config = dict(
    model='image classifier',
    dataset='small charts drawn from random numbers',
    train_examples=203450,
    image_size=64,
    crop_scale_min=1,
    horizontal_flip=False,
    translate=0.12,
    rotation_deg=5,
    color_jitter=0.1,
    targets=['items'],
    num_classes=6,
    arch='convnext',
    isotropic=False,
    norm='layernorm',
    hidden_act='gelu_tanh',
    mlp_ratio=4,
    layer_scale_init=0.1,
    inner_norm=False,
    patch_size=[4, 4],
    conv_stem=False,
    depths=[4, 8, 4],
    widths=[48, 96, 192],
    kernel_size=7,
    loss='cross_entropy',
    init='kaiming_normal',
    residual_init='none',
    optimizer='soap',
    beta2=0.99,
    learning_rate=0.0031,
    beta1=0.95,
    shampoo_beta=0.95,
    eps=1e-08,
    precondition_frequency=50,
    max_precond_dim=1024,
    one_sided=False,
    adamw_lr_other_params=0.00078,
    max_grad_norm=1.0,
    max_steps=12500,
    batch_size=384,
    epochs=23.6,
    lr_schedule='wsd',
    decay_fraction=0.3,
    final_lr_fraction=0.1,
    warmup_steps=620,
    weight_decay=0.1,
    adamw_weight_decay_other_params=0.05,
)
Rows from block 5 of a small image classifier, named by matrix and row number. Rows with one number belong to one neuron. Each number is 500 + 50 x the weight over its row's rms, rounded and kept within 0 to 999. All counts start at 0. Numbers have three digits each.
After each neuron's rows are labels from the 100 images, of 14848, where the neuron reaches its highest value: "strongest on" is what is common among them; "peak on" is the class under the peak. Only what is clearly more common there than usual is listed. The data: small charts drawn from random numbers. In brackets: how many of the 100.
# fc1: MLP up (model.blocks.5.mlp.fc1.weight, 384x96), inputs 0-95
# fc2: MLP down (model.blocks.5.mlp.fc2.weight, 96x384, transposed), outputs 0-95

fc1.214:508491473432435471393530442509527486550429514529504457490524564425420466489531529424601496486604553531487412586391450489496413502425535462479460515509526426559486576480451492468492508455445513543479443488446348452511440490515519530553430532487496577526508554452432481578509491436540511455
fc2.214:442536494544479433489453580501542514516464514477569533448501490590567527472537577542483450395578535450482540564512425590487449514442505449524447474458535659477542495518559480531456466522505535606466476482493595547435485531478492473571475490514463446500593486492438522360500596524472496541
strongest on: horizontal bar chart (51)
peak on: data marks (52)

fc1.360:512517499370536452481464451538478443470461555432426503435528534477416510495432532529509561471543466449459470379496460417548532488485544391474423519471478476550415482555477493459425439592475505416515486555507545522516479486470459427483533475509503615557507528503477428551496523505569632429
fc2.360:465552566484551535498552474581530525435498363524527375471555627514469537585529486502452469526511510495513460613589449450452517542552510528561520523464532525521496491504590463506494528459511575531463418509558483475469474541548571476473492451510538469474477640413570449431449479496424498518
strongest on: horizontal bar chart (78); items: eight (39)
peak on: data marks (44)

fc1.224:475443462481390520520445553508432434517543484512472472501595548427423473523481580477616511568470369471505473528515543518445527441537431465533538416472470398421545549513451446485513488559555432403523523525533541507458588488504498500436543508533578556553511514513481425405451533491480437489
fc2.224:541586517519492586543445536586489486452421524475624422451555478605461528584478475490459528430560520541517433492485571523488530496490482469530548621487503415378474539526481473498457556538496438566474524490513463547519525506500523493467550448549584453498584501432429431549555511563436462563
strongest on: stacked bars (75); rising (53)
peak on: data marks (46)

fc1.361:454556522595490552582450538390459475600414511619486436520488524487578469504400531435569513505466447583494516517479523596538446420511491441491444509570506507491517491576490497515514538490555453484589498463492457550481466546458496578417497499458566490570473433458529533486460534588587442529
fc2.361:483511492502414580578441476598483473595486418548503499556443513496613459519451521489535511577460465455557549469531519543470417470449409538551503476420557529559528481516491576599455553493534460569518572600479492519577541545436513582417567522479483439558511486551515420470489492530534491555
strongest on: pie chart (33); ring chart (31)
peak on: data marks (58)

fc1.239:489490465424471519563495493480436561457508528507506460458571454500466445485452560497447538442456481606478499409589471508562474419489498475610562537480584585435502485415437470494464452490443478522432476467499505428550520566391507530476538526661543506570556471449459509456496512537516507601
fc2.239:482557501490419528477476495446510484582479443507402572417412534482512542513416529430472398468423529461509423409468466501545558512529501445542568460484585483522506439551475415492556586437465547523510548518569458457459436489551448473495503571540502495515427562575413529587573534426521501521
strongest on: pie chart (49); ring chart (28)
peak on: data marks (52)

fc1.132:565482522501510600605529578488474474496457445425431472472481550487471496508445543472524451494539426482461501492498484536550483503486458497529534429488355364448458396452478494413499461473504495420429568445458585551519543556399489451537514457491551481486559496607463522442400485484495514496
fc2.132:504537416490455516457448549467469499430456410545482456476537484489543543441463532467483464449464527441497467365467495564478460439560477504479430542549446575430404545452555539506447599608468560540501444541556453505515458535474543525573530452593421534561595457505436452545442468501454534483
strongest on: items: eight (37); stacked bars (36); ring chart (27)
peak on: data marks (79)

fc1.166:462535513436584539396443500475576517438487484463481477448569450625514530618464501567436418466421452553433501525458514495527547460533530467442493513452446416538558566551474557491510563526459558462425464580450560497501503430451538517508525592578485616538456542514460517475478562482497506521
fc2.166:474473485559430539499477483546505580433465486540551603479427441546548494490496554530445486568471465454487444474429384530439497559437527537586398519504427515475454445484470478430557492464502464489479467536476565486446579564414628543540515434479513385547501493579510501512542542602483517518
strongest on: pie chart (53); items: eight (42); ring chart (36)
peak on: data marks (56)

fc1.368:547476474491485557509447587404497474460470499465480546563434573610504538505483554507487444385494433517403480518581407498508457493543520558443441490413447469480485442603515575569448547571422490482515508476433416487476497426470447522485546353564458505456472504481479482455517509496490505449
fc2.368:483480520528573496468420396521431486490523411442530475497343440517522495586514459534523490481538523463499576537547474529576538420575467521483514434465447520522499525536528453541511485424452524523478551511579541584583495589464522532466441561465523539509552561395589474540544388433519491489
strongest on: stacked bars (56); items: seven (48)
peak on: data marks (61)

fc1.102:523464450491461431519518457559471443565447527494545489475474445490547469441517461510494553509533496470519410629533491645447440488525455593527432627553548440482503525535510466551523497581585408510563557515487490475449508487424486474436473570449499580456446444513431529468455577451498441453
fc2.102:498521475411572513469475492524543501568512469616526508568520469550433560528488439541469552558457516420625424602517457589506496559452483432476524449472529483515488512411552461513527503586633482440452475548519456517531470543432578451509533579432517411497557498539463511520506454493541475575
strongest on: one colour (96); falling (91); area chart (41); kind: line chart (34)
peak on: data marks (54)

fc1.256:531456557500566488517474514524590560430523491448494508469504584503519457386482587489532434471523499576506429551474398506518501451518584489488525468413516524458456459521507462489522433419326540633513529497531504494465523524528505548405526527562418479475440544464492457557435523484500417452
fc2.256:532437411407426557527436510515497486417448564476425567473499550575555497530423530519438497539492483470509472582543497528515525487452478453405506542493517510480504477389543430494510457463459509523562439443495460555388484477535485443492459542447605436574514543532473536410482443453421405426
strongest on: ring chart (51); pie chart (49); items: eight (44)
peak on: data marks (68)

fc1.277:481366574500472568550432614391496455537424559437556524465555468505495594452480498471474464480546534516490476577396520436500519485502494577451472525488487395587506488572551519457483535502544543553519555508464450437552523473568518471516482460483503551599606538545484492477506508502458536397
fc2.277:567478514423498453536485518449460490546493489526350478493541383542474427575571529523463423498547482468423485445473464532657497543461478457606599466483549420491549490497548501507468521519547441499506516492556573532497479478523493523555427396535562422483494463421494493498472508599472511519
strongest on: stacked bars (51)
peak on: data marks (64)

fc1.128:520512561461569504567490514506496466462588527431456514509605529487495585445627458462437409478547492501499478491509530531509516495369591566432471491392460498496427483458518514532526477537557528503592507538505456462477439573462482527476520461482436515394504478503570478451494457457451529654
fc2.128:521515450491547505456351461456480490462434456483553401531540487578485610484610443435545472456524478526489553516502380527530482451531440523540507527482526518509448485505497467467514460458519472500479470481385491516522481548473497539433460532525613580545497484404591440523551512456380475418
strongest on: radar chart (39); items: five (39); pie chart (32)
peak on: data marks (48)

fc1.292:437561481513526480492422495557581575487450518507576536423478477504458509472447494463450520502477493509508575547499596428552490411446513493493375444465564574492519499380484405443518477526536516530467480475577466336423436477522489477399513544550503555491519455471490493432490459507576440506
fc2.292:439491444463422489492498570556477397449476514456474591575471574533449466456438476486514453523498488442373546483487515499488545455458501493523375586534509517499476537520563506488492444515490514581567474462544463504516447493521458473545482589474502480436483493446397412451421454537590365562
strongest on: flat (49); pie chart (40)
peak on: data marks (54)

fc1.15:496403542381552461473539457446523545555523518529571605486482556462494518533396464466527503485489531451469464529633415577502441568485421459465520442605528463496473580540518476370460486486517487510545535461460414469515525438479542551561431528501526524487459543513487511595497454432442497496
fc2.15:476482443516495438530553577521484401540537508429528525466531533477383514453482540474520526510576494574446505523532508509522494515624539466475519479449518484543419452506440417406521473433494497500396512480440462407512487525523504415599461455520510392460392578428443472510491613455486519498
strongest on: heat grid (86); items: eight (51); items: seven (44)
peak on: data marks (92)

fc1.209:507548507476569481518451498548456461581494422477539452506469498497482457498531444463474522580468566568406546421462504506519526467491544591528491470514491439519511441456466419429503492449460504423477516608567492404427570490547559596453554375508449478459538513545406491423413448454444444492
fc2.209:512481469476577458559514443487471555545476427545438408457522548494529454459566569496504470459455556388519430481529386411485540481482511550523370513437602520510511525431393482573606471529484543505519458485504541484433535506458475564492534528443548508537502594492418567489533499500552517574
strongest on: ring chart (43); items: eight (34)
peak on: data marks (66)

fc1.52:520491492561521363548520487516547495525454510485493476557594551559452447452463462397501471482564465492432542465513452475531444442512554475493554441444442506479452469510587500623519473476457469509446511527538491599434498480415531515594496466462466483506495654501399499462481547482403439440
fc2.52:501520468476526465561422555493509540538447555524465488502529523475538575551493469549439479552481471511527472481514436466475543621384453451542471462472429544563437447456520485433513454530437527567499436560417534558577314412487470456445476525446511479443471494530438429529499570508459430515
strongest on: heat grid (33)
peak on: data marks (59)

fc1.279:557513545458509544493491530558509492487492480498425505567547471550514503448480492420494469565547502587543462554481479497552474464498533525558489528464529488542508453491318478436446591418500529499484521492466581551559474469469442496439475521529528530504438698588372501499514504473455474577
fc2.279:524455474504527485465495578481513653466534581472424524522477538607450543564597551403531520512463492522496457487508481438457504522507583525571469517532475543494580430470592527465473507465521457437517566447504556530500500469463482492546571526584507502521481339582452542526466524434421525563
strongest on: horizontal bar chart (100); items: seven (71)
peak on: data marks (86)

fc1.207:474551502527474538538479450542436454467402490472517398432462478561420522470522591486564440525535425436503450495519461505563538425462586402576515458368485417500453457478511503445550485455471479443539621531525588491427506553567475463433504493533522511522559500578468562483500495488474474420
fc2.207:530529451520510489505508416425549541462508555434488523462529487537549555529464450477450439426466576540508470482506466468467465463470559457565546613525596478542495553508547485542493643477457388517489459584516473489432436526529520470554560524562446460563619486480479504516434520462371430546
strongest on: stacked bars (48); items: three (33); step chart (28)
peak on: data marks (57)

fc1.55:531506474521580429479566546380519491611459413491430509486457521552506524520586524515536515440478448465544446421506516449537462427545511539460488497530486574492498503401503443505472500593556464488418495548454554473459440458400511467457478513493362574525456499597478496519443476505544551394
fc2.55:525441564510563528538456485446542406584509438389397481503500467485484444514475477492544545455589562440510491501461515468484509517522513438464475515467448525525519578456637560439463461533501504610435562567507500457431615582448613606504523450543530550490528474496475463515505466474508453507
strongest on: stacked bars (43); items: three (42)
peak on: data marks (65)

fc1.32:523364445481551468468465487501539503568509515509504451503402524346435474534465521524442466462581502559548469470567590514508517559469486493440428531465473456433614439508638491559508484497454460484487460485462478491479477537558585533539473504460424553522560450540579485506497502528425583454
fc2.32:506392456470473446496523505493477545545538487506372571432530496593480584542464470577558505465427565447610461479433592526490486464539613538456486498571447495480502498521454514397573522523548475483534514434481428470500593485451458617543528484470479446516536450536411464540472507530459517474
strongest on: horizontal bar chart (93); items: six (36); items: eight (33)
peak on: data marks (81)

fc1.228:494589519391518579625525447397511466501483461528557443512487445451438521512466560455440388573529545480470478526465539562571457503430432551487496465492422528576472484502533561498544516448533503458503450465441527504422540495613620518508500495434575529606482489493511518504517482502492413463
fc2.228:540511583456456509562439522505577509448434478435514582464535514442487434463474519392531540476495551433455444478476516436481527471499562507603464480538455481471483520354569536544520525429511488547494562412446480522410549519450496493483492411506547511531466512509520413596433457453617518422
strongest on: stacked bars (43)
peak on: data marks (62)

fc1.40:479529477414522605500489489447534479518445532474494544388503581477449458435527585467382437550450499444471429438418587559491528456503528438484486497534464492454481503436473467526463532412408506649481420528440493505474507478510458549464479443487466544483544489454444572523497502407559523575
fc2.40:529509541428567488519509500453473444470463433432419491494491526546509422460487518474521459472476543582514532563407447472542470463412471504620489573502492462505514611485487553574533507474556586509498420390424516400454514430479553439531531594584501479533519431574504549467479529564508552443
strongest on: radar chart (29)
peak on: data marks (45)

fc1.346:437425517470535466545506465528554568529480477456507506499463515513437533497574451556423544528501478459449545481492437503469426570435423544549476435546452411441469475532445551493470590487512575492551509397483578495491598592469532596454388441453476605524478501557553507505513582496532412474
fc2.346:467504486444495577471510529524568512619438509502514503426531504455553436417437636528604493388461500533514502474428499497464415514511535495491558485508432559479447439456497442430476498488440475489440609473472474435522460485479534508531532491459429461418443543458414536544403482493570573457
strongest on: legend (85); peak in the middle (30)
peak on: legend (61)

fc1.275:486502463494448524466536459574481481544531565533477484495496477530536586437530468482537526584439512466464473446551433520529346472525595390573482563463563524411414491423416461502495531507534496566448442587511504549499582559518496498514485409466563555446473471401494499517505402430502481474
fc2.275:504486464575532445534497398556532486537542498554437493454523457567496397418490435533490567484533462572565457458529513530526570511482472377482475458490528526416493533620517443510421464545534438376466501389614534506458504502538472506550540517493541493498547442515527452466500472435529613486
strongest on: ring chart (69)
peak on: data marks (64)

fc1.3:524474407495553405429522495487450454552426511392525533473459525542494523619484453503496532411551485604420519489487459483680535448523500444528485538508494584531499488461531522517443551512524537548524519441483492509561444485546501422493486474478518439496537558574566556543386465481453546565
fc2.3:532519533464638568489475541519499467405479560490578453453507475573469489431475511508488542373438502509500535523561535401427500509544572528469451468527521555533602527480489479516480393499412456451463584464486528510529440575576488413513488544512608489504518526454547546576422478528552464539
strongest on: items: eight (57); pie chart (52); ring chart (48)
peak on: data marks (99)

fc1.57:486529503422510491622490510541528501539470532522437490536523475460510493492463520438567557422518528502539488546461488519512601492396379548482508431455532411455521377477591547448533482546548476459503516553457461475374400515506463518610542427510472458382479508460480506529483517466489583505
fc2.57:535439500618499512497411525463463520494378554616536610493443520459520509436561503511625514578514447483481433449555467517543423478540388484483544529490497542470477524435566425592583520506479526436479515502494548527537459516469509519437503488576565469495536485456523523552486617493511522558
strongest on: ring chart (34)
peak on: data marks (57)

fc1.34:513530462489473496454583557515464507599524550460476508587410470501500482488530470522495481562371497475452450439449428448601480437475500654521432518469456544420493465453454531531516565508491509603538563456508482430458505535507487447461470553482490518487566396422516495536413514601494564493
fc2.34:488538518562522575519425506469481587466433595486536457385602532467467504470571480463506480536505509443501436542457488512346502486584534434570453476406486526552477526571493424581428501429487428534508461471489526476528530499488554528446567479444521468474527587532514534413398522496469465452
strongest on: items: eight (81); ring chart (64); pie chart (36)
peak on: data marks (97)

fc1.159:440477536425567515519567428422491496528458541558496525442569481444419433461496581547500589430555442525545470582440424444499474416540541514497392550451520536586471460453445475464517563487476449507450490554493447550481557479484493573524399503435420449553559517596506430516554502515520520532
fc2.159:533566533471431468449492493590512573583464499570538530540630493461527483506493422538546426537497535450484492450586576504490470431439447562560539504488531541516474536454492488415497471558535530468459419469554477492448399513470567474524355496511375604494464437477487481464539531540462540494
strongest on: one colour (88); histogram (55); dip in the middle (46)
peak on: data marks (80)

fc1.334:545478446598485463465524492501481421442531543501545542535460487528487585580505548509568506496499405500525438524501457447522539428420525578531536420491407536473511416497470507379450462552428480402474504460483562440472371444532465480467446458450510485541436547538549592454489423429487500459
fc2.334:490498479526559498511490479409415521526505388498442524558379556419511496392494499486478554464446441547543528493496498562465561510521462547561461530476482559495529526563451487519505436520491584554522574547581407601506447580525442424413570452555471482536454557466436511526485522425462453428
strongest on: stacked bars (31); items: five (30)
peak on: data marks (63)

fc1.143:486515453482465608535550412531455566529484512537481558588540508492443463588529539529532468541531427458550624506519499467506491454459549495579480400454467525501515437547430539539537447514419498590453507445396440547482487465509488592533484559479427569496465549456556456549493518432453413420
fc2.143:494419453539504596542486561481491582487401480569538500576608512529470484454491522492422536495444560537539597479486572480565486473541497478516448477540511497494438560530551424442530532474526511470468514435564473563516433505523477485405509487415446351488493507568498654483525464547442483515
strongest on: items: four (42); stacked bars (32); heat grid (26)
peak on: data marks (58)

fc1.295:424551457561575572516497449534500520487538487424502486492525487523544577486462411479460528472570496413481535489456433501536459424475550584393470560513484559446414417519509443443463575513484486483484526462390582529483455564487485444506422521497485454559517550534605453544435498480583423589
fc2.295:507505493479453583575477542466461493539463543505611403472509505414602531510573475515552498469540575514543467463480461423513514462533535606441564550519461429505466521414454528503478490446488406498421466413343511515460528525544530490455491511484432516551531458513568531613459522443544550524
strongest on: ring chart (84); items: three (37)
peak on: data marks (91)

fc1.0:457532570452543442460504488531559486467482532567473463527518564481549486640407561491502451388536461547477542488398527526517442394581497500427415530453532599486553524389474515499537528421478427573499450500514483477475520499514520471566417559544478522544514485464536427524549545521469400477
fc2.0:489518461467444502433508457430480471457528477522590515513494469521490548471484522516604475572539539433465565418514532545409520492475452488499414537490479628467360487543536455494508549554567509462498468562562421472461468521465519539617466497483449436531520464582414443386543570534532519551
strongest on: flat (51); area chart (43)
peak on: data marks (71)

fc1.319:443382405480504482524503440438495543490513497482451483495504485574445490439528470523554522478522425495543452540541498498506367506511558504506458526451482569465620499463646534556487411466524450521485547564553498425426563456589538521508416466467463548491539445493609473547510551524471574449
fc2.319:507437484500506504489484521440423571488525395482431499408548460427456466482432556555487509452520516426510464402483496478469440457466534486442554571548489505624512520483376544462504558568461485552487520438485493507449641470446408583491555560521527577523493511579539515552459539466481528443
strongest on: horizontal bar chart (100); items: eight (48)
peak on: data marks (72)

fc1.382:519477448494496438473538502547469519478435511465484554369539571575519535462488405405432449531477525524484533474540441439610457436513589503477541479458553455530496501552559488625585420446423407422466534500551538484427453539425472438549470512508511571483433451531538494538460482527485525537
fc2.382:478513452511466501432498511627566504495597417406568561464489488471579528513475493513572557477477384563504501510585517484484521468434442434512493561498499423484552580496397462440468554462506469617494501567479543462542520498381520580546553519478516520481522511502557457497373460480516527519
strongest on: ring chart (75); items: eight (46)
peak on: data marks (63)

fc1.331:485401578547557506455428542485507451379575545451527471626574510441479503483507548413497526460504432513370443439559519495498497467484374526569468462481458517463495534485487453519458531472569618503495425429518512519420477556566532514483479502388476554524588490515487477508517496521483494481
fc2.331:515556478467496515500462478467519518465582436472441506460559575513461499565404422498484524561539553554538464452445443498590522420553610475533484455503488587504533522455457462505479600591485461438538604515392429494470539497463500581435490490476541509529409516531434494459498505398561544590
strongest on: legend (74); bubble chart (27)
peak on: legend (54)

fc1.157:569513492417587536438517402502511440409572574573479497441534528458488583481496537466533547448554515475430399476569459523532515521511545550541471430509478514556506475590521483496520520574491469550540507523516478522542501435527483641383404479488545523562577509453470453495465474430559408526
fc2.157:469498505513416532522391599449509514474551582504495465539461504516513515485529451475473489460358555471494464552483469585444478498609450415574475594517567475485435486572488577435467499511512557534552530445618530494487485508426474535508526503517451456467412471502530531592523514438609446456
strongest on: items: eight (49); heat grid (32)
peak on: data marks (64)

fc1.87:575522472440507519526495413477533480448520530562471575553451546551477482434497425464382454552502479464508526485509516518520352516525538447566499513571545574472418510479453470477420526467584481491518480507472472418508515489433462618511378600511579586445493494506494586530526439550483516466
fc2.87:436496433464544484538448513487416493462521587465430499477484527461531438393581524470576573542561502528457482553522525572476472593450521414395540477457482639485471425522500505412502471469447492515526495438612489564461473552499389399460474504528547417470484470494485525540506502512475557503
strongest on: radar chart (27)
peak on: data marks (63)

fc1.59:558509416462530463590543490459517533446544418537507540470514463502603527512602555516593440492434514469460466499507518562537435398527497464446556530508445427451385410483478516538412453428423466496491526487493536405420423519480464456527518513466530507579524452419492458526551421468529504563
fc2.59:487478530507423481504564575537442429477504509506548511492525482423419492408466491490584505465518597540503518452463476541486474502501573496493526498545509420498525414459421504549473412479487443507541535483539468545527393499606415550473452525525558503589469463550516445488668488410511556401
strongest on: flat (44); stacked bars (38); line chart (25)
peak on: data marks (47)

fc1.83:491456490428494641458581504470428380487496523474456494530472482468492494557459565560469541425542480431526631463436472513490567474503548514539372466453476528432555463559597452459517432463516507511510566487525485447512484539582542475532449548441479546585478403537561478465455448480473525525
fc2.83:483438510533488555484522542558506523473557512474467513574513497521450482520522441500439526476396518399554570523455411420587431407549462486530450453547427496577511484419449490549606608549512509462474491465518444585416535508544470486461456500519537422475425474517552566528434430433428460514
strongest on: items: four (37); stacked bars (30); horizontal bar chart (28)
peak on: data marks (63)

fc1.243:473523481569537434505433556425521538573439571524486474471521469472580581447552388504451548517466515530443499491489592518576536503430478480506473537528508400438529356522594540474449587502491599490563477480571502499548471508490534486445599395496472480524540515545458527503497489474613504527
fc2.243:527654515443469510447451535545507514470545463626499522461413556471544472561428453483403533491510529539447565526534490483451500580458448428464471501466455494535571506586566535494588516469510638436514551505486501471509497512546509514495493540429538433408542467442450479436482502497547587576
strongest on: pie chart (54); ring chart (44); items: eight (33)
peak on: data marks (55)

fc1.14:529456455376517550503519366454513438441477457540503486503555593489471443526479512501541501468506457456489545522538395533492392427600578445521487454497449484496529467570467462421459570524489508515501511516440573465523459381426454433571521463464470487415450382526456462477511466471501525530
fc2.14:495566528498481518523501496569492445416539456481482534527429563443484486457415457452447502540421545605476542497518425519442539435474400481420506352595526480447493469516512391447597458501447521476433495485567497614456481508484544471527473502511402467514486512480517503492486495414533605474
strongest on: one colour (92); radar chart (90); items: eight (32)
peak on: data marks (86)

fc1.293:542500462477567477479445484461463527535475445403458495539411542502478504474427447616501494515272508498469517480533481412623463413505610546489511450369477485502521499490499501553512509429510483588534467456487540480504459470488535504559499459458422543479503452463471481482485456460488523486
fc2.293:408506556519541565531466552512546567500561477524597485370526546505481515547548365524458472639540482508494444500438502511462535532541414489530532500453497549489582425500468476501502507520550448582473466541423454440515550525399543500550486557497512453484552541431616517432501470449538507561
strongest on: items: eight (86); pie chart (56); ring chart (41)
peak on: data marks (80)

fc1.217:488473475472499544453471513530462478552577477454487460409417516569536446474470474522487456472551520535410411455534472512547500425444509473485497548560567588525518575488575465454478550474436458340442525458526573521473500468480574504479568607540479495511489573415529416531428548477590436527
fc2.217:485484534410395550538569567592529474587479498444485499533450510480497506488575512548426484456535435447443471476576517460517487458533436610488472462476523411505541582384470536548476471577524474392549508488455483565535471461524467469462598454454470488417416526469493563473477496487392458485
strongest on: pie chart (64); items: eight (63); ring chart (36)
peak on: data marks (80)

fc1.63:556478540577616540482389489401475513562561511514481438583485525474496521399500550493478505521564476534444494471473523583555433498546521531502517485518545378387533621466532552505575442525566492482435497549456436530544513526482456561427527463493468562564544531549515534539491412430499517461
fc2.63:519513377478490481460444475547432471526547528448529510502533541459487443518442511555602534513433584440499485501464518589535502502506474564517513566474510478493494520461521620480467488577501446455552457510522546444427489494420458555394515465580470528579373488578466374436472423531554452494
strongest on: legend (70); heat grid (29)
peak on: legend (60)

fc1.193:513543462472454503525484464526473477451536458446459459553511511507518472534525494512450499491672576509488531541467457520583428502511481493561462549408487479586562462499510589441491506465531483411395476407512485574488495395387470455444448588551552523413425486555523525545491487492552591513
fc2.193:543523559463421442480512461512458496446523400505500499491554447536391491484621497438511502487537493463510561392510522471473520528495569586425464493474516480596480484582510582521492343434528530398479424423476521484526451514538409469492520504506447476527515453488603503552466515504558579460
strongest on: items: eight (42); ring chart (34); pie chart (34)
peak on: data marks (71)

fc1.329:465524477532544467510485550483444471435478462568468503629537465516530401503583489478524483543551498506437446588455549572494415434505520477524486474572586487471617451548575514477375464455522592490547567453506497425463418463466525483506445465410534581526462468526492454548563465429494545508
fc2.329:482552429444442481578487497440505503475537547492538455407466463456453521465439558536441521499603513404555593452543376587473444473458545519507534455580499533471539445558455461567518547522462431517471466625469418538489487464542505480589439574467562454556507495549440529444513494538519448535
strongest on: horizontal bar chart (61); items: three (31)
peak on: data marks (59)

fc1.164:512487522448443560474443494602545449470524476458558448559490394470498539493594461497580518490517490532444420488480539546592496469439479508528524419484481344382509580521497436491574565568561557550545504544453499499560470555521545563508545443543606507512511534508581527509524544521516533566
fc2.164:545621556476569620501492438485469485524430581508492504497489489497506516495434543518495507541595497451402456430548424462455482447539576517487495484523544484472558496467533571479482475489511552378410451598565525489450452545502475535468532523503476522521462525426512503381450473477571646529
strongest on: legend (93); horizontal bar chart (25)
peak on: legend (79)

fc1.302:551501452439581485455404465546450411492452455473490536444547457486472445532465458540554553387485478461413530528431527430498443489498503515520503462439533413531375561573521497478585524462513474584450488476580515477488502398535545508542480485448462501417486486560480486450468355490429550486
fc2.302:438473512519553518507483432539466494503584442376458510530534545498618575465470491540465462443532518543431529471503536493562600427466543509356487371544532513479482531463472491522464506516463439519463481528458525475468498547586492548470480545602522486500499390410591473453499511477518582427
strongest on: radar chart (46); items: seven (33)
peak on: data marks (86)